config.toml
model = "audio captioner"
dataset = "synthetic speech, music and everyday sounds put through simulated rooms and audio effects"
train_examples = 39062
time_shift_ms = 100
n_mels = 64
hop_length = 320
input = "log_mel"
spec_augment = false
win_length = 400
tokenizer = "word"
vocab_size = 36
encoder_arch = "gmlp"
encoder_norm = "layernorm"
encoder_mlp_ratio = 2.67
encoder_drop_path = 0.05
encoder_patch_size = [8, 8]
encoder_conv_stem = false
encoder_layers = 10
encoder_width = 128
fusion = "cross_attention"
decoder_width = 256
decoder_layers = 6
decoder_norm = "layernorm"
decoder_norm_position = "pre"
decoder_activation = "gelu"
decoder_mlp_ratio = 2
decoder_head_dim = 64
decoder_fused_qkv = false
decoder_bias = "all"
decoder_qk_norm = true
decoder_layer_scale_init = 0.1
decoder_parallel_block = false
decoder_inner_norm = true
decoder_positions = "learned"
decoder_cross_attention_every = 1
decoder_tie_embeddings = false
residual_init = "none"
optimizer = "muon"
muon_scale = "original"
lr = 0.032
momentum = 0.95
nesterov = true
orthogonalizer = "newton_schulz_5"
adamw_lr_other_params = 0.0012
steps = 15100
batch_size = 128
epochs = 49.5
lr_schedule = "cosine"
final_lr_fraction = 0.01
warmup_steps = 3020
weight_decay = 0.02
adamw_weight_decay_other_params = 0.01
Rows from block 2 of the text decoder, named by matrix and row number. Rows with one number belong to one attention dimension. Each number is 128 + 32 x the weight over its row's rms, rounded and kept within 0 to 255. All counts start at 0. After the name is the row's rms in percent of the matrix's.
# v: cross-attention value (decoder.blocks.2.cross_attn.v.weight, 256x128), inputs 0-127
# proj: cross-attention output (decoder.blocks.2.cross_attn.proj.weight, 256x256, transposed), outputs 0-127
v.122 095 [126  55 167 132  94 126 130 144 176 102 135 157 144  81 142 153  97  69 152 108 141  57 152 148 102 103 180  75 167 157 163 142 107 138 134 123 102 157 129 139 146  79  85 156 123 169 144 136  78 137  82 145 233 105 132 125 133 138  95 162 150 143 193 112  76 106  96  56 125 110 167  84 108 147 162 130 164 171 109 172 177 116 116 144 147 138 109  85 184 143  90 120 112 144 143 107  94 117 147 130 129 136 117 107 110 123  96  36 183 118 113 152 151 126 153 149 182 137 119 165 107 169 157 121 157 118 138 164]
v.123 081 [ 73 147 154 108  97 122 115 124  70 151 118  90 155  80 131  99 185 112 120 141 195  90 119 106 160 140  99 108 164  83  97 152  93 156 144 103  52 176 128 149 151 126 133 143 123  84 168 132 139 151 157 137  82 106 160 135 149 128 115 107 111 139 124  54 198 126 131 114 128 110 159 116 158 112 168 107 107 155 156 104  51 122 118 169  58 129 135  76 177 116 163 139 172 155 141 118  62 155  85 101 159 138  50 102 192 141 145 210  89 119 133 163  92 157 106 116 140 139 167 137 147 116 120 125 109 120 134 160]
v.124 116 [145 153 126 150 164 110  24 120 128 131 128 126 175 196  13 152 103 146  83 114 115 172  59 110 146 103 123  98  87 118  93  91 145 167 125 167 120 110 140 124 120 156 186  98 132 131 129 187 103 131 144 138 144 103 185 170 134 120 154 133 148 146 139 160 108 165 151 110 146 122  61 183 121  97 166  95 105  97 119 129 123 138 114 104 125 103  93 136 142 106  83 152 171 134 162  96  74 127 135 124 103 155 140 181 125 100 132 127 120 138 163 210  94  81 150 127  87 133 145  79 175 119 149 164 114 155  81 108]
v.125 101 [111 125 131 155 107 146 160  87 160 122 137 134  57 159 133 101  96 164 134 109 131 157 108 131 123 139 157 107 176 194 167 133 162 103  89 154 145 110 121  67 118 131 172  74 161 144 126 121 151  82 124 174  74 123 155  74 116 203 122 146 147  87  98 110 111 112 151 103 118 110  90  85 170 147  82  83 148 166 120  77 135  75 188 149 113 161 134 118 158 103  76  91 129 147 150 145 110 195 177  49 126 142 160  92 168 101 117 170 169 116 171 150 147 159 127 171  88 177  86 101 149  99 151  96 120 146 110 100]
v.126 103 [143  90 107 115 107 162 132 175 119 152  88 116 139 150 221 107  98  95 131 155 133  79 160 123 127  95 128 183 120 160 125 119 107 142 159  98 124  84  90 160 148 138  75 154 174 157 164 156 139  77  84  76 140 138 115  87 105 126 110  83 192 100 144  98 113 135 104 143  90 153 140 106 149 132 206 161 157 112  81 109 142 140 138  62 143 127 157  83 112 149 134 126 106 129 150 134 162 124 107 164 163 122 129  49 107 117  88 148 141 117 147  83  96  64 140  89 132 150  80 170  95 188 181 175 151  80 182 134]
v.127 104 [107 174 205 177 143 115 115 142 139  44 158 137 158 149 104 118 179 153 149  81 117 143  82 161 121 115  99 133 177 105  87 121 128  99 161 116 138 106 135  79  52 104 143  93 141 152 110 136 186 115 131 157  93  99 148 122 144  90 177 135 102  79 131  93  94 144 214  67 129 100 126 152 168 103 167 107 124  96 167 159 181 134 173  51 165 128 105 128  99 120 170 143 139  93 165 135 152 129 136  95  80 114 153 133 128  90 124 170 173 137  96 125 153 162 129 135 128 140 123 101 178 137 131 109  99 131  91 201]
v.128 100 [177 107 120 125  74 129 167 135 102 109 147 156  80 112 116  96  96 125 130 123 121 129 166 113  95 126 110 106 115 189 139 107 168  57  85 144 120 106 135 153 143 142 109 108  55 144  90 136 117 130 131 142 113 144 122 173 142 136 180  68 163 133 109 159 118 151  85 100 129  93 199 174 123 103 153  99  96 149 182 171 128 126 179 184 148 174 102 112 108  84 188 131 145  77 109 147 146 141 181 160  72  61 100 168 109 166 116 115 146  94 120 111 160 172 168 129 141 119 118  67  52 139 115 138 103 157 175 181]
v.129 089 [146 111 138 153 100 153  75 175 115 161 137 102 144  94 143 138 120 136  84 181 116 130 134 145 111 132 102 135 116 128 175 157 161 149 129 134  78 166 153 138 202 108  78 151 165 135 148 119 165 139  90  97 162 167 177 118 130 133  69 122 139 130 178 137 141 116 164  95 164 142 169  94  95  69 162  53 138 112  95 122 155 150 130 126 129 121  56 145  82  72 146 151 113 106  73 113 137 161  91 221 149  64 177 162 124  67 100  76  91  71 121 148 171 152 149 123  88 111 151  97 144 161 141 135 107  99 147 129]
v.130 110 [145 142 121 199 142 179  42  91 115 172 133 111 126 138 138 182 106 154 138  77 216  64 141 120 130 137 125 147 144  97 145  97 133  92 118 148 137 187 127  70  56 108 161 145 132 134  86 139 144 162  73 133 114 127 152 123 114 126 132 119  98 150  95  88 138 147 159 182 168 138 182 129 139 110 176 125 111  85 105 126 132 110  82 141  95 125 128 101 130  89 111 132  79 108 133 137 131 122 149 171 147 118 189 145 167 140 106 100 141 166 129 148  48  67 185 131 119 131 143 119 108 123 186  84 124  74 192 106]
v.131 114 [141 128 124 165 157 125 145 184 171 167 134 180 185 134 115 109 130 128 163  96  99 149  99 143 111  93 176 127 110 152 123 164 127  59 118 102 188 108 119 175 126  99  94 120 156 125 158 126 119 100  92  71 167 100 141 138 193 145 104 159  84 146 119 141 151  92  80 151 103 175 142  79  94 104  77  95 181  66 147 109 155 106 133  86 121 147 157 105  92 121  98 104 151 156  91 169 106 137 178  70 120 160 163  73 115 102  77 172 127 116 120 164 176 143 154 119 109 142 141 166 122 206 133 107 144 132  48 126]
v.132 095 [127 174 124 110 139 141 170 111 194 102  84  72 126 132 190 135 137 151 103 170  78 133 117  98 108 129  90 102  87  81 142 111 124 183 165 157 138 137  94  68 123 192 173 107 126  84  73 145 214 136 183 107  85 137 169  93 130  85 146 154  96  98 142 139 137 130 131  74 109 157 148  89 125 199 116 103  80 129 110 109 115  82 117 156 152  85 122 153 145 136 125 176 121 128 152  92 134 149  99 139 189 142 127 181  97  62 139  93 138  96 130 101 169  99  74 113 151 133 140 151 189 121 145  96 120 107 150 103]
v.133 106 [180  86 124 162 119  88 144 141 108 151 134 111 114 138 123 150 141 179 164 132 122 168 103 101 143 169 110 161 167  95 120 178 129 146 135 131  60 103 170 166  93  97 126 110 117  83 140  88 192 112 151 137 149 150 193  88 120  81 187 122 114 148 142 173 125  99 126  73  50 139 151  93 123 122 151  93 101 106 139  79 135 124  80 111 122 134 114  89  64 122 143  67 122 245 170 121 142 148 136 137 139 130 137 123  55 150 104 120 114 136  85  68 135 126 109 122 101 119 136 104 170 145 175 103 153 115 110  65]
v.134 099 [ 98 151 153  94 143 194 103 104 101 128  88 135 123  92 170 178 164 144 117 140 167 123 152 122  70 155 119  86 134 149 136 121 119 113  77  86 171 161 107 117 104 137 168 179  62 132 113  83 166 187 166 130 122  67 154 133  81 136 170  68  77 173 103  59  95 134 172 159 148 112 156 123 116 118 148 111 150 170 112 175 145 107 125 188 101 135 123 112 136  76 142 130 133 100 164 121 108 167 138 158 132 103 150  99 136 172 176 111 165 100  62 123 101  93 188  91 134 127 144 136  47 113 128 152 113 163 161 154]
v.135 096 [136 136 181 126 101 127  89 112 108 144  79 114  90  95 126 162  99 119 159  84 192 100 170  96 118 140  95 200 105 111  91 118 154  83 141  97 162 127 172 105  86  98 101 134 137 131  61 139 133 146 112 149 187 130 138 148 104 112 173  76 168 175 151  94 153 101 192 144 160  85 140 161 129  71 178  86 117 131 128 159  93 126 140 115 146 170 168 121  54 108 144  92 122 116 118 115 129 193 115 162 118  93 205 135 143 156  65 147 100 131 110 125 175  97 180 159 114 150 152 114 134 179 125 135 101  90 172 159]
v.136 087 [139  83 147 137 132 165 137 132  83 154 114 140  61 109 130 137 141 117  54 119 180 109 161 113  98 171 113  88 187 178 120 108 170  95  78 107  72 161 197 185 119 118 126 139 182 126 129 144  56 180 146 114 142 121 117 161  71 124 156 103 186 156  79  92  87 115 138 145 143 164 144  98 106 164 109 180 107 160  99 116 153 138 113 157 131 146 146  98  29 139 169 125 119 112 164 129 114 171 174 134 104 123 171 114 125 185 141 126 114 135 139 117 116 134  85 148 108  99  68 125  95 111 121 139 113 109 184 170]
v.137 108 [163 105 169 178 125 138 118 129 101 114 120 120  94 108 103 113  64 118 113 118 132 152 106 160 157  88 155 108 154 110 136 178  90 136 117  97 105  53 119 144 127  98 166 121 179 186 162 173 138 133  81 138 231 124 100 146  74 114 113 137 177 132 139 135 145 149 129 191 131 132 122  99 114 120  89 104  65 163 120 154 145 202 146  75 153  82 177  85 140 144 121 153 161 136 152 165  98 114 109  83  99 126 154  85 165 161 100 128  48 196 119 151 102 179 108 125 113 163 121 160 149 148 115 108  95 115 102 163]
v.138 099 [129 172  90 116 108 113 126 113 167 155 136 132 147 135 114  74 133 119 165 112 103 121 151 154 165 125 186 157 155 107  81 109 115 135 146 173 115 127 150 205 106 167 118 157 130  97  78  85 114 178 162 121  59 135 107 150 179 109 192 103 137 181  92 139 100  95 123 134 167 106  84  71  74 180 125 125 166  77 146 112 101 102 155 170 167 154  70 155  96  32 177 128 103  79 182 152 144 131 177 110 112 130 131  80 112 144 115 153 126 105 145 145 127 113 150 128 108 159 154 153  81 112 158 134 103 139 145  62]
v.139 096 [ 77 149 118 109 164 106 123 176 187 128 110 101 149 135 140  76 123 121 135 169  75 149  98 154 131 117  79 126 136 148 147 166 103 165 108 135  80  85 127 119 224 114 154  99 179 123 190 184 115 100 149 151 141 136 121 114 137 127 127 168 136  94 152 113 152 105  84 144 107 101 116 101 160 152 159  84  91 126  86 161 154 191 184 110 170 165  87 133 157  96 101 143 104  95  87 164 147  57 119  78 123 164  68 187 115 100 153  91 134 147 184 100 123 142 151 137  94  91 137  73  70 141 144 153 125 104 116  97]
v.140 103 [ 81 106 147 144 129 129 111 110 116 112 113  79 107  86 101 183 157 157 120 178 120 121  96 162 168 188 142 167 100  82 128 125 113 186 156  76 107 118 126 104  75 127 188 122  71 142 134  93 156 102 167 151 133  98 165 118 148  87  93 177  98 153 187 163 172 127 158 161  85 155 185 172 136 136 121 114 100 197 114 151 148 135 102 174 178 139 200  90 160 130 117  83  75 160  78  91 148 118  73 118 121 102 124 140 155 126  93 109 124  75 139 112 138 128  54 123 144 131 106  94 188  98 145 144 149 123 120 119]
v.141 095 [122 119 126 126 202  83  89 167 150 147 122 109 116 121 105 120 150  83 111 136 142 117 131 136 116 109  55 109 138 204 110 119 102 125 140 121 134 106 139 123 206 160 168 139 145 145 154 166 113 103 151 140 134  95 133 119 103 149 134 110 171  85 136  98 132 142 106 158 114  51  45 141 173 112 116 191  64 201 120 164 159 138 182 128 130  97  90 160 164 140 142 141 151  87 174 120 100  99 153 179 101 149  64 180 132 146 143  90  94  94 177 115 106 117 149 131 100  34 123 111 105 115 127 186 136 136 123 128]
v.142 096 [151 133 100  87 112 163  75  73 100 158  96 113 143 160 122 195 115 141 141 119 121 140 175 167  95 149 138 165 129  95 134  49 149 155 137 127 159 145 113  88 157 107 174 113 117  79  72 148 171 129 125 164 181  92 103 120 129 124 153 118  80 111 132 134  86 191 196 114  82 152 111 140 188 125 192 117  93 128 138  97 173  94 119 199 157 104 104 130 164 106 128 121  96 107 143 119 132 123  65  95 179 133 163 105 118 109 154 119 146 126 135 148 124  99 141  49 166 143  63 175  89  67 154 127 125 127 138 167]
v.143 104 [ 81 143 127  97 135 159 128 170 118 166  80 182 106 109 110 166 119 144 149 134 110 124 114 126  80 152 117 109 113 148 140 127 126 129 154 120 112 117 125 160 125 119 155 160  62 145 126  51 189 111 186 112 127 103 169 150 120 134 131  66  80 137 152  56 103 102 111 190 113  98 117 129 110 160 131 140 173 154 154 168 112  95 141 168 128 141 148 112 165  75 103  94 185 166 122 169 125 163 145 153 126 165  85 139 174 156 174 135 167  63 149 106  75 109 206 137 105  70 185  97  51 154 148 127 113 156 137 109]
v.144 105 [150  73 156 131 117 145 143 116 153 111  97 131 115 116 110 133  96 151  86 203  77 143 122 143 104 109 142 117 142  90 162  79 125 139 117  97  69 107 115 105 205 116 122 152 157 118 120 189 208 141  83 121 133 148 204 118  93 115 119 116 114 105 138 163 120 145 172 177 166 175 216  97 125 142 116  89 108 107  84 121  90 112 162 162 170  50 120  84 110  76 147 112 131 132 132 147 134 106  81 159 155  59 155 133 107  92 115  92 107 151 168 123 103 205 139 128 133 169 178 120 139 123 107 113  92 135 152 113]
v.145 108 [ 84 106 105  84 133 172 178 128 157 134  90 151  90 138 128 128 125  57 125 120  52 114 160 197 136 184 159 129 145 149 114 100 164 165 132 133  70 132 199 168 204  64 116 133 161 104  94 112 107 126 124 114  94 129 104 170 145 149 128 182  86 122 113 117 136  90 115  93 115 164  92 113  82 177 144 127 174 126  98 102 117  49 144 119  93 159 129 166 162  92 131 140  87 132  74 195 126 164 162 120 114 138 124  84 116 107 158 117 168  93 167  75 128 160 128 133 106 108 118 105 121 148  93 187 126 122 120 158]
v.146 112 [ 76 118 118 133 151 121 173 155 156 161 113 145 158 127 123  54 106  60 164  90  95  93  82 152 131 121 123  58 122 141  84 144 120  82 129 102 159 137 205 167 129 114 100 172 147 127 136 115  68 103 152  92 132 100 113 182 133 139 150 140 133 175 138 107 145 111 101 169 120 188 102  99  81 158  72 145 178 100 101 116 107 130 100 140 131 143 184 121 111 105  87 107 145 157  98 174  79 124 184  88 149 197 134  82 170  95 167 179 121 143 146  87 122 110 119 168 113  86 103 157 117 192 153 123 144 130 117 176]
v.147 099 [126 115 118  66 121 166 182 138 117 144 112 128  60 124 116 128 114 128 112 177  72 116 141 136 182 156 126 124 146 176 112 111 125 144 103 100 147 139 139 155 150 126 126  67 131  85 156  95 102 116 125 116 154  90 119 159  92 153 152 165 132 155 131 116 115 130 137 104  54  94 103 188 120 152 101  91 142 184 124 134 174 143 129 117  86 202 205 160 205 189 159  76  96 153 126 137 126 139 150 134 128 130  79  99  89 195  88 140 149  63 114 170 116 156  80 143 176 109  85  91 163  97 116 113 158  74 109 137]
proj.122 100 [139 143  89 149 211  79 125 159  86 161 118 133 152 139 158 167 107 115 120 137 145 188 153 112 107 141 130 113 170  78 112  92 125 141 104 156 132 103  88  93  29 106 115  94 173 138  88 146 140 147 124 109 130 176  83  70  94  87 137  93 160 110 155  46 216 152 170 186 131 177 170 108  87 136 127 144  92 182 145  97 112  45 149  85 147 143 154 131 122 158 126  97 185 155 110 107 140 133 117 134  93 141 110 128 101 151 128 122 156 133 137 159  67 170 119 145 106 135 111 171 139 117 162 154  64 122 105 151]
proj.123 086 [ 94 170 149 112 111 141 126 152 186 123  69 167 161 119 113  68  86 143 147  96 156 132 155 146 126  94  51 148 141  98  78 120 158  98 165 197 173 154  86 124 102  94 153 117 110  77 179 124 137 164 124 131 184 134 169 150 132 181 157 149  59 137  72 114  98 111 107 150 142 141 130  96 126 110  98 101 204 152  89 109  89 150 148  82 131 124  96 138  87 138 120 143 120  90  97 106 138 195 181 160 106 105  88 164  98 161 136 102 104 152  90 123  93  87  67 130 145 127 111 114 155 143 127 155 135 124 102 117]
proj.124 108 [115 165 157 145  94 177 139 138 131  86 131 104  84 141 106 127 164 144 123  59 126 100 120 136  98 154 132  36 180 197 150 154 103 105 127 129 139 182 199 188 127 148 151  84 109  86 164  72 147 107 138  81  78 132 163 183 118 221 139 111 141 141 122 135 149 171 149 129 140  92  99 152 177 133 131 155 156 118 126 113 124 116  98 170 107 116  95 106 154  99 105  94 115 131 122 141 125  84 190 111 153 153 135  74 143 194 106 112 172 154 189 118  96 147  89  80 145 152 137 129  81 123 157  60 116  87 117 161]
proj.125 099 [127 131  72 149 131 148 119 204 128 181 173  97 175 120 201 159  90 162 142 147 123 180 147  69 111 182  79 135  93  81 104 121  84 126  98 138 133  64 140 132 128 137 145 127 163 184  89 102 113 154 160 169 137 125 115 113 112 148 142 160  97  68 130 189 146 110 142 113  96 108  91 144 122 175 124 122  79 199 183 137 154 144  80 162  86 130 182  88 190 122 113  98  88 129 113 134 135 127 105 120 112 103 159 114 148 118  90  65 123 120 135 156 176 171 130  99 156 182  90 119 125  43  54 111 120 111 144 145]
proj.126 099 [145  81 112 101 121  95 105  92 122 121 159 123 208 118 186 185 178 149 166 138 104  87 110  98 105  94 203 133 162  97  91 161 227 142 139  87 118 118  79 121  54 145 150 154 101 132  89 155 134  72 102 134 155 146 126 148 117  74 142 128 157 146 107 181 144 154 196  81 131 156 136 144 115 138 139  95 147 140 158 118 125 127 130 187 177  43 162 136 143 122 162 189 144 140 124  80 120 127  87 118  91 121 120 103  96 122 138 122  78 116 109 113 153 150 167 147 107  88 100  80 117 134 127 118 133 160 125 140]
proj.127 103 [115 191 140 110 136 112 114 164 160 207  95 107 110 152 151 113 139 142 106  72  83 128  78  60 104 134 112  36 128 110 155  68 107 161 174 110 136 132 164  80  99 109 124 151 152 172  98 156 131 149 105  39 134 152  82 122 113 133  96 132 103 149  97 162 177 134  90 122 138 115 111 113 140 129 109  87 185  86  98 133 150 144 160 101  90 156  99 105 202  78 126 111 112 185 135  74 125  48 147  75 209 140 192 139 129 106  82 192 150 135 124 110 144  92 120  87 178 111 168 125 130 107 130 151 171 132 141 100]
proj.128 103 [131 110  80 157 123 128 139 165 135 106 161 129 141 106  82 139 121 114 133  70 174 140 175 148 166 116  94 129  92 121 114 100  65 153  96 114 143 105 101  98  83 116 137  33 120 174 152 148 147 125 142  53  95 144 172 153 104  96 137 153 158 167 153 184  62  68 103 120 134 133 101 137 144 165 113 161 109 113 172 195 133 119 153 144  83 158 161 139 172 145  93 108 114 111 106 149 127 210 114 140 117 143 191  93 152 146 115  92  83 152 145  73  97 117 103 175 198 106 121 112 134 149  87 150 125  79  37  86]
proj.129 093 [120 150 109  70  75 144 156 114 166  99 126 104  82  91 138 170  69 190 121 165 142 135 131  75 112 164 107 138  73 117 143 180 115 125 132  83 135 117 148 147 138 147 154 126 111 102 150 132 118 109 155 101 140 125 115 111 138  99  86 138  76 143 118 136 141 129 156 121 109 111 138 204 143 146 141 209 101 111 150 101 163 180 162 102 155  76 107 139 151 139 202 113 111 147 114 114 134 147  88  90 148 105 121 116 185 157 147 116 122  77 145 132 125 131 197 134 138 138 165 103 130 128 114 116 134  88 121  77]
proj.130 111 [126 130 163 148 122 123 127 105 142  97  98 155  66 104 118 182 108 201 105 139  89 155 157 123 116 112 119 184 132 153 132 130 119 205 117  85  93 135 128 113 111 152 175 143 105 145  74 130 106  81 121  74 117 158  54  93 125 153 116 118  61  87 152 118 138 137 172  82 140 110 181 137  81 150 124  87  99 185 111  85  99 135 124 116  97 116 131 135 102  95  96 136 129 126  88  82 130 140 142 171 142 114 128 101 157  94  97 111 115 115 177 147 109 138 118  88  86 149 127 162 131 127 107 134 151 229 133 139]
proj.131 106 [ 87  77 125 172 138 154 164 114 126 120  96 179 124 165  96  79 160 120 156 135 107 114  96 119 115 159 133  91 112  94  89 162 108  91 102  50 169  85  73  89 134 166 145 116  99 118 120 134 138 140 121 109  67 113 130 177 108 115 193 163 134 149 110 153 120 122  92 126 130 118 145 163 124 119 146 117 171  64 132 120 109  74 179 112 198 102 150 141 121 115 192 165 157 149 158 122 129 148  93 160  89 136  83 175 145 174 127 214 144 102  69 150 201 150 180  92  89 139 122 130 151 117 123  90 129 142 118 130]
proj.132 104 [169 111 161 128 135  96  98 150 112 132  90 105 143  67 104 107  90 101 136 181 152 141 133 135 120  81 168 173 106  88 106 115 216 160 129 197 101 172 153 159  89 111 111  90 162 131  92 160 103  59 146 181 122 132 170 153  94  88 133 128 137 147 156 124 120 221  75 161 105 170 116 167 138 149 148 163 138 145 132 162 172 105  95 127 142 124 165 107 110 142 112 158 137 149 104 150 126 125  74 146 175 145 113 127 124 118  72 153 156 145 151 119 147  93 118 110  88  46 151 151 112  93 166 125 126 155 132 218]
proj.133 103 [169  35 133  97 123  44  85 155 139 155  79  78 149 139 119 175  82 173 147 146 102 143 126 114 138 157 157  93 148 132  84 164 135 101 137 186 113 110  93 122 103 166 130 159 156 152 105  97 183 140 126 127 175  83 115 124 155 117  74 118 105 110 120 102 115  81  95 183 131 165  52 150 158 101 101 205 146 135 196 103 123 108 156 122 172 140 132 124 135 101 112 182  66 166  93 185 131 122 100 164 104 151  69 179 165 109 105 123 127 144 124 157 111 110 196 110  37  78 148 150 142 145 146 116 136 123 121 219]
proj.134 097 [ 89 116 135 150 133 131 126  83  93  93 151 103 130  45  82 110 110 118 124  88 145 150 205 153 113 124 132 175 166 112 188  68 187 163 142 101 123 136 101 134 132 115 102 127 111 128 101 164 136 112 127 112  79 101 114 162 160 110 151 117 101 124 165 121 129 105 109 102 132 102 117  74  73 168  90 117 112 128 101 165 141 157  90 123  89 181 106  90 123 137  90  82 126 147 117 162 125 191 166 110 165 137 159 119  89 148 161 122  81 141 136 136 137  52 145 110 168 110 154 135  89 167 143 150  91 122 133  98]
proj.135 100 [114 108 129  98 118 117 137  80 144  54 173 136  82 115 166 197  95 177 174 128 136 115 145 100 174 115  73 130 139 158 160 159 122 172 103  89 143 116 130 120  56 192 113 105 138 164  94 110 159 120 126  94 151 148 140  74  95 135 115 155  59  89 101  86 163 118 188 123 133  92  40 125 156 164  52 128 172 146  74 101 113  99 126 159 129 125 164 108 146 137 112 123 130 176 142 154 130 148 181 141  69 140 128 108 205 229 183 106  73 148 144 150 152 146 133 106 117 107 156 126 114 137 118 176 169 115 147 134]
proj.136 090 [ 96  96 137 154 154 140 106  75 147 149 195 159  70 190  84 155  73  89 133 115 135 171 137 118 150 130  79 130 170 150 147 146  97 128 131 117 139 136 187  93 111 115 105 139 106 118 109 129  75 116 153 128 122 107 162 151 147 149 149 124 147 123 113  93  98 140 129 121 139 124  63 101 171 164  22 143 108 186 147 136  92 123 181 106 121 160 114 153 160  76  92 141 117 130 158 144 125 146 147 156 119 136 169 123 160 141 143 101 107 148 186 124 108 111  83 113 177 125  95 139 126 148 125 137 132 168  41  62]
proj.137 103 [103 102 123 159 128 165 130  31  98 128 204 163 145 180  51 156 104 115 149 136 106 102 135 126 133 139  50 113 173 117 120 128 136 144 138  69 124 133 125 114 142 113 132 154 120  88 144  87  99 155 121 112 139 122 136  89 130 149 102 118 110 101  91 146 111 113 203 130 126 113 132 131 213 132 119 107 162 114 161 123  87 150 137 163 161 123  58 134 141 128 158 154  81 177 146  96 125 107 139 125  97 127 114 140 101 149 106  40 111 143  86 105 104 150 130 182  93 153 112 129 142 142 168 115 164 104 140 100]
proj.138 103 [ 89  59 147  71 142 127 109 116 125 185  89 132 131 132 115 114 116  87 158 139  55  60 125 198 119  82 148 106  88 151 110  89  70 166 133 137 132 118 102 105 195 163  72 165 121  87  97 106 152 172 139 119 157  95 121  97 195 154 135 174 153 152  94 176 132 127 101 171 134 174 177  93  59 146 187 117 145 135 127 196 115  81 136 147 115 130 121 136  93 185 119 113 107 139 137  87 134 130 120 110 121 126  76 113 153 205 151 147 156 146 159 146 135  64 113  84 163 130 133 126 140  97 142 112 160 217 102 183]
proj.139 104 [102 140 146  56  70 153 166 111 143 172 158 122 140 169 102 126 183 118 107 127 114 162  97 142 132  97 146 127 104 133  92 139 103 156 149 200 106 153 150 126 176 150 183  95 115  97 118  95 140 144 116 123 106 109 132 137 142  86 135 134 171 169 118 178  99 119 115 111 113 141 179 101  87 113 184 130 173 114 160 132 101 104  66 126 140 132  52 132 121  54 202  91 105 146 118 155 135 107 118  69 145 134 132 162 157 113 165 104 146 154  85 109  94 166 172 149 111  56  93 125 162  81 101  61 152 118 168 117]
proj.140 099 [106 124  99 126 106 116 132 182 111 107 141 109 107  87 171 187  80 190  65 107 197 166 171 112 106 134 115 164 197 169 151 157 167 106 115 184 141 147  97 127  77 152 119  77 151  59 171 138 115 126 141 144 123 176 108 125 109  96  40 129 153  83  87 101  81 146 118 118 122 113  90 187  84 165 122 180  84 139  86 120 139 140 108 134 165  85  79 110 160 104  90 185 152 142 138  56 129  48 205  82 149 107 116 142 136 107 172 129 106 118 172 144 144 124 124 174  49  77  63  87 118 106 120 147 120 110 166 142]
proj.141 088 [156 100 135 126 124  98 115  79 164 117 112 164 157 125 121 175 179 127 104 117  82 116 105  89 125 138  85 119 151 122 128  79  67 195 171 149 132 137 161 144 131 103 139 123  93 107  99 119 152 136 134  95 141 117 173 140 118 160 108 145 177 165 103 107 125 110 161 140 140 121 155 110 118  79 131  86 161 134 164  61  56 101  70 133  97 170 100 173 149 121 179  84 116 117  97 124 122  98 164 115 119 106 228 163 165 124  89  47 134 159 179 172  99 117 117 120 156 133 156 118 136  93  58  91 139  92 135 130]
proj.142 103 [139 153 178 180 115  45 147 185  78  98 143 194 174  63  94 100  93 124 118 120  98 141 183 129 102 142 126 202 155 150 154 166 127 143 143 137 178 150 143 132 135 107 120 171 104 117 141 125 102 103 106 104 105  90 169 191 135 113 137 132  53 126 134 132 156 110 151 143 106 124 158 120 149  92 143 162 111 137 134 125 112 115  84 152 111 149  80 165 140 144 115 101 150  70 184 101 128 174 134 122 149 138  89 125 189  70 144 127 164 101 160 175 132  69 143 104  99 112 124 171  97 106 149 122 113 228 144 150]
proj.143 109 [ 70 112 102 145 167  86 156 139 113 123 138 125 150  75 151 131 177 156 166 120 119 157 145 110 107 133 168 122 178  99 104 127 134 166 147 116  53 150  67 164  74 156  86 103 112 109 153 100 169 150 126 127 100 137 126 135  85 155 118 118  83 155 124 112 100  84  58 118 150 130 124 102   7 153 109 122 140 142  95 119 118  98 107  96 118 165 114 106 151 193 138 126 109 126 176 125 139 150 135 127 138 138 144 200 105 131 136  95  97 163 150 148 169  85 110 139 161  96 140 117 102 202 113 101 117  80 185 165]
proj.144 103 [142 119 177 106  97 103 147  65 156 134 162 124  67 104 102 135  65 106 166 177  91 134 143 152  67 106 131 148 112 126 137 157 171 132  97 108 134 109 131 173 118 140 121 111  67 134 112 178 119 135 131 122 146 165  94 171 143 143  70  40  90 167 100 191 146  93 135 155 128 100 162  88 137 120 141 168  98 138 137 135 144 125  90 101 144 100  90  93 194 119 158 149 143 183 168 131 136 144 141  83 156 127 154  76  78 139 116 138 107  99  86 102 112  68  98 158 148  99 139 167 174 214 131 143 109  69 120 114]
proj.145 108 [132 208 138  76 122 135 131 103 202 178 129 115 122 134 118 144 152 137 151 158 113 143  77 126  92 122 116 165  83  77 137 140  89 116 132 149 145 123 115 137 127 219 107  68 122 147 191 156  75 165 125 167 116 137 100 166 135 113 141  86  99 123 108 134 110 140  81 125 125 113 152 130  96 114 118 118 120 123 127 163 146  88 105 104 152 152  87 103 120 168 164 160 165  65 194 145 124 147 105  96 102 144 120 171 113 177 183 147 148 124  87 155 158 150 104 118 127 115  96 196 111 175 103  87 133  71 111 133]
proj.146 103 [ 85 109 158  93 103 148 129  74 140 148 108 146  62 162 108  95 167 112 102  86 152 139  79 120 108 136 145  85 208 114 125 142 112 110 111 160 145  90 153 136 160 194 118 175  86 122 140 118 110 146 107 143 100 126  55 120 106 181 185 147 111 124 114 158  99 111  78 157 130 143 155 143 120 121  66  93 161 137 165 155  93 107 137 101 150  60 116  98 131 138 150 106 145  77 136 143 144 116 120 102  90 116  22 192 112 177  99 171 144 142 109 121 173 153 120 116  92 102 138 132 114 111 170 115 178 135  64 121]
proj.147 099 [105  80 132 124 166 121 119 114 141 147 130 130 170  98 124 160 161 188 110  86 203 135 113 103 169 123 101 105 168 154 143  97 123  83 130 133 130 138 122 116  94 125 110  80 109 157 146 187  80 129 126 136 112 148 171 156 118  59  79 113 178 139 158 121 111 123 152 141 141  82  91 111 185 150  88 158 121  94  88 151 155 130 125 141 181 160 130 128 156 155 152 137 161 148 129 136 121 215  99 151 180 116  99 155 121  76 125 135 109 121 154 139 128 124 139 172 148 124 172 132 147 178 120 112  79 109 131 129]